config = dict(
    decoder_inner_norm=False,
    init='orthogonal',
    warmup_steps=90,
)
Rows from block 5 of the image encoder of a small encoder-decoder image transcriber, named by matrix and row number. Each number is 500 + 50 x the weight over its row's rms, rounded and kept within 0 to 999. All counts start at 0. Numbers have three digits each. After the name is the row's rms in percent of the matrix's.
After each channel's rows are labels from the 100 images, of 14848, where the channel reaches its highest value: "colour at peak" is the nearest of a few named colours to the mean colour under the peak. Only what is clearly more common there than usual is listed. The data: seven-segment displays showing three digits.
# pw: pointwise conv (encoder.blocks.5.pw.weight, 384x384x1x1), inputs 77-153

pw.340 103:527516558468531469482579423519542540493495529463546532511430533537499400484541482493556491494531543510520568499529447545495530481501506477522420482538488569456524529539486484541494447520368481534566528584505486559505548454423540549
colour at peak: brown

pw.63 099:585475559425569552385534536454447485526510508605621564598517443442579557519556447505530577509442500376537525578537506472495527499524617503510481507513523482542474565447462474499577494511417542479456528440441496533421419454462455388
colour at peak: white

pw.124 105:548434542451408448520547512566501396541501501570587526455581549401593508482626468591564598460515426503518536514541504535528476539510506467442491512527502468508432558549507476473457498526474381393527586578489526487511576403377478570
colour at peak: green

pw.183 107:444479455456480470449539611470460495489489468389472447437482342416539471589437471478501477432478438413378515528480533488506502497596503502512435641452524480550562514419499535524500431486364415502469524478575568547474529553500501616
colour at peak: grey

pw.327 106:499478505466493459475491546419471390463519524484560533456457526458492632482509419415548515500475405556494498485524531558433561467509506467580517595546516503514432500506475544587508520503470571487506450499539580528520400513533480475
colour at peak: brown

pw.223 100:558506553461556513510534501587468543594473533512555530519471477613554465466558481609528485471500481520437544521429482600448563523482502537511493424456475499470613507548575490551496545462469565627509537466499514484550526425487458503
colour at peak: brown

pw.226 100:433452535504451521411452590610440514437528475460479498481450451538573491447430529470404450526449543448480443489491555509480477463519453505417523431450504507570590420495533519484453488514520614464456462405515548535454456497468495533
colour at peak: black

pw.290 106:539517497438459545498501473574522490565510505550547517503555457406542455521516406472464481527472579486468412536560586580530451492567503479444482491455536533590501525510560478450461479431480455573503473505531500413483474465463518504
colour at peak: grey

pw.22 101:523509509409495558543447492512478411463481440511499495494455581546582510451480540465522589432540484475507512500393530481467506521482505541532553581474550523455435423472502440477426461574504645421463503476468551458443524500502564422
colour at peak: white

pw.55 110:458499504571429469578453417540438446504515490446416513471592436508404461534479547514528540485552489489510496402531537483509560586450458479555457458472477543529543514545528488489507459370522478481535571510556441445414486569547515546
colour at peak: brown

pw.85 098:514504492472532503538528530538514530388508457458576472491514466525504447520515562507566429523472498526454462561466465538475474496526506529580479446486459483497514488518356491536540498568487592502456433502453444514531447545562520496
colour at peak: brown

pw.132 095:521543559456542462523534505496466510565442574515467518512487646511457497490476510460515458418491543509536468574468454492486528555611477437494557494483590528396509547501408479473436464549469491542492570432407514499528467464431491485
colour at peak: grey

pw.127 098:560433536421459457580558505518556456483508546553546576403534532385503462500426542446456526383460524438455464492489527521561443559522543544497461554578403510547467498444432492477442549543478462497578513552560463520449488483398551461
colour at peak: green

pw.363 110:412481607500479469518545447437467499478473499533518483381438514498574480570458485536457527441477558545464444546472394493474460545536509520478494598474493498397410598565542524469506571396507495488469456513422509481489497446414518544
colour at peak: grey

pw.52 096:464658521501510432456538506581465557476524469475473466496420463468581556385619542509526495534413533456497570427496521518449592475427498465459500534496499509494544463483578533446486539505538512560598554492531512478511487513530440498
colour at peak: grey

pw.155 091:447467509515497501492486449492570513598496565499441486379513517456445519482574484418462522493524539441479395515452460451398532463500466553499483537493404540605508501460452493418463518451515470583448576536588570520448515459461463601
colour at peak: red

pw.365 106:466477432505508432521451509559464534448563546552524434518529422568505419487559540501578521513430474464493522482487541559444530508433493464504586401500447536442558425517466483533535513545534543573506435515462497460581502417478489536
colour at peak: brown; black

pw.258 109:438444567517477553480587478511573507582472490540499527487431453427584449524528523621519503460464560490508490481558501526454460523540558502472481558448450547475421447493371492462475496550428406528478495503581504497585482503424603525
colour at peak: red; orange

pw.113 092:492413510483482432575542484485456455482537510485357506482465467540507545497488489511506531520546386466490621393450441472467549490488555522585487596514579571578500539539449484456535479523532438574550548499522473489502486545537460383
colour at peak: white

pw.342 106:448497566498523467580441533591546523447463542480479528598482515554501399467503464469501490414568538533476440507524520508544513529538558560448452580570558565457483545497520472526504569595459455536448475476436433509409426420532506439
colour at peak: grey

pw.237 104:569408450369538428486422439483484500481553482564461545578500579486569461451484414518504550579570538466577464457441443458520530502448480487552505578475537543507540517363510480473503501467572511411498587434454551479441540530531485570
colour at peak: brown

pw.372 107:468521493545435552455513510524611483471602484508455531512529435437417537528555540493487520440449479505512559425566482471563545456439506529482453445523469459701517486542385524449488494541555447461557482638545448481478501514505535377
colour at peak: red

pw.335 098:553510475475509440558425427549477501385508539552479540468532547451529478548578461525600501492455551432532478491478562419499492517499517579540518518509434508537502612312475541498529466458530440543539566552440467546508587496584585534
colour at peak: white

pw.2 092:498523509466549473462437541566414376457546537506431472522520427489512496444514453469394400460517520474569567488511476501546531483497509449500479560555497538627552481507558443461488569507488556567542453549591505451596467478566485498
colour at peak: red

pw.135 090:494539487486434521396583619513555486434540471517534534605532510577490543486496422541607503463480481528562447514503571495506538541466521479634465562456562434504431518384489517445470447528454472479592474423514512493475542574449469466
colour at peak: white; green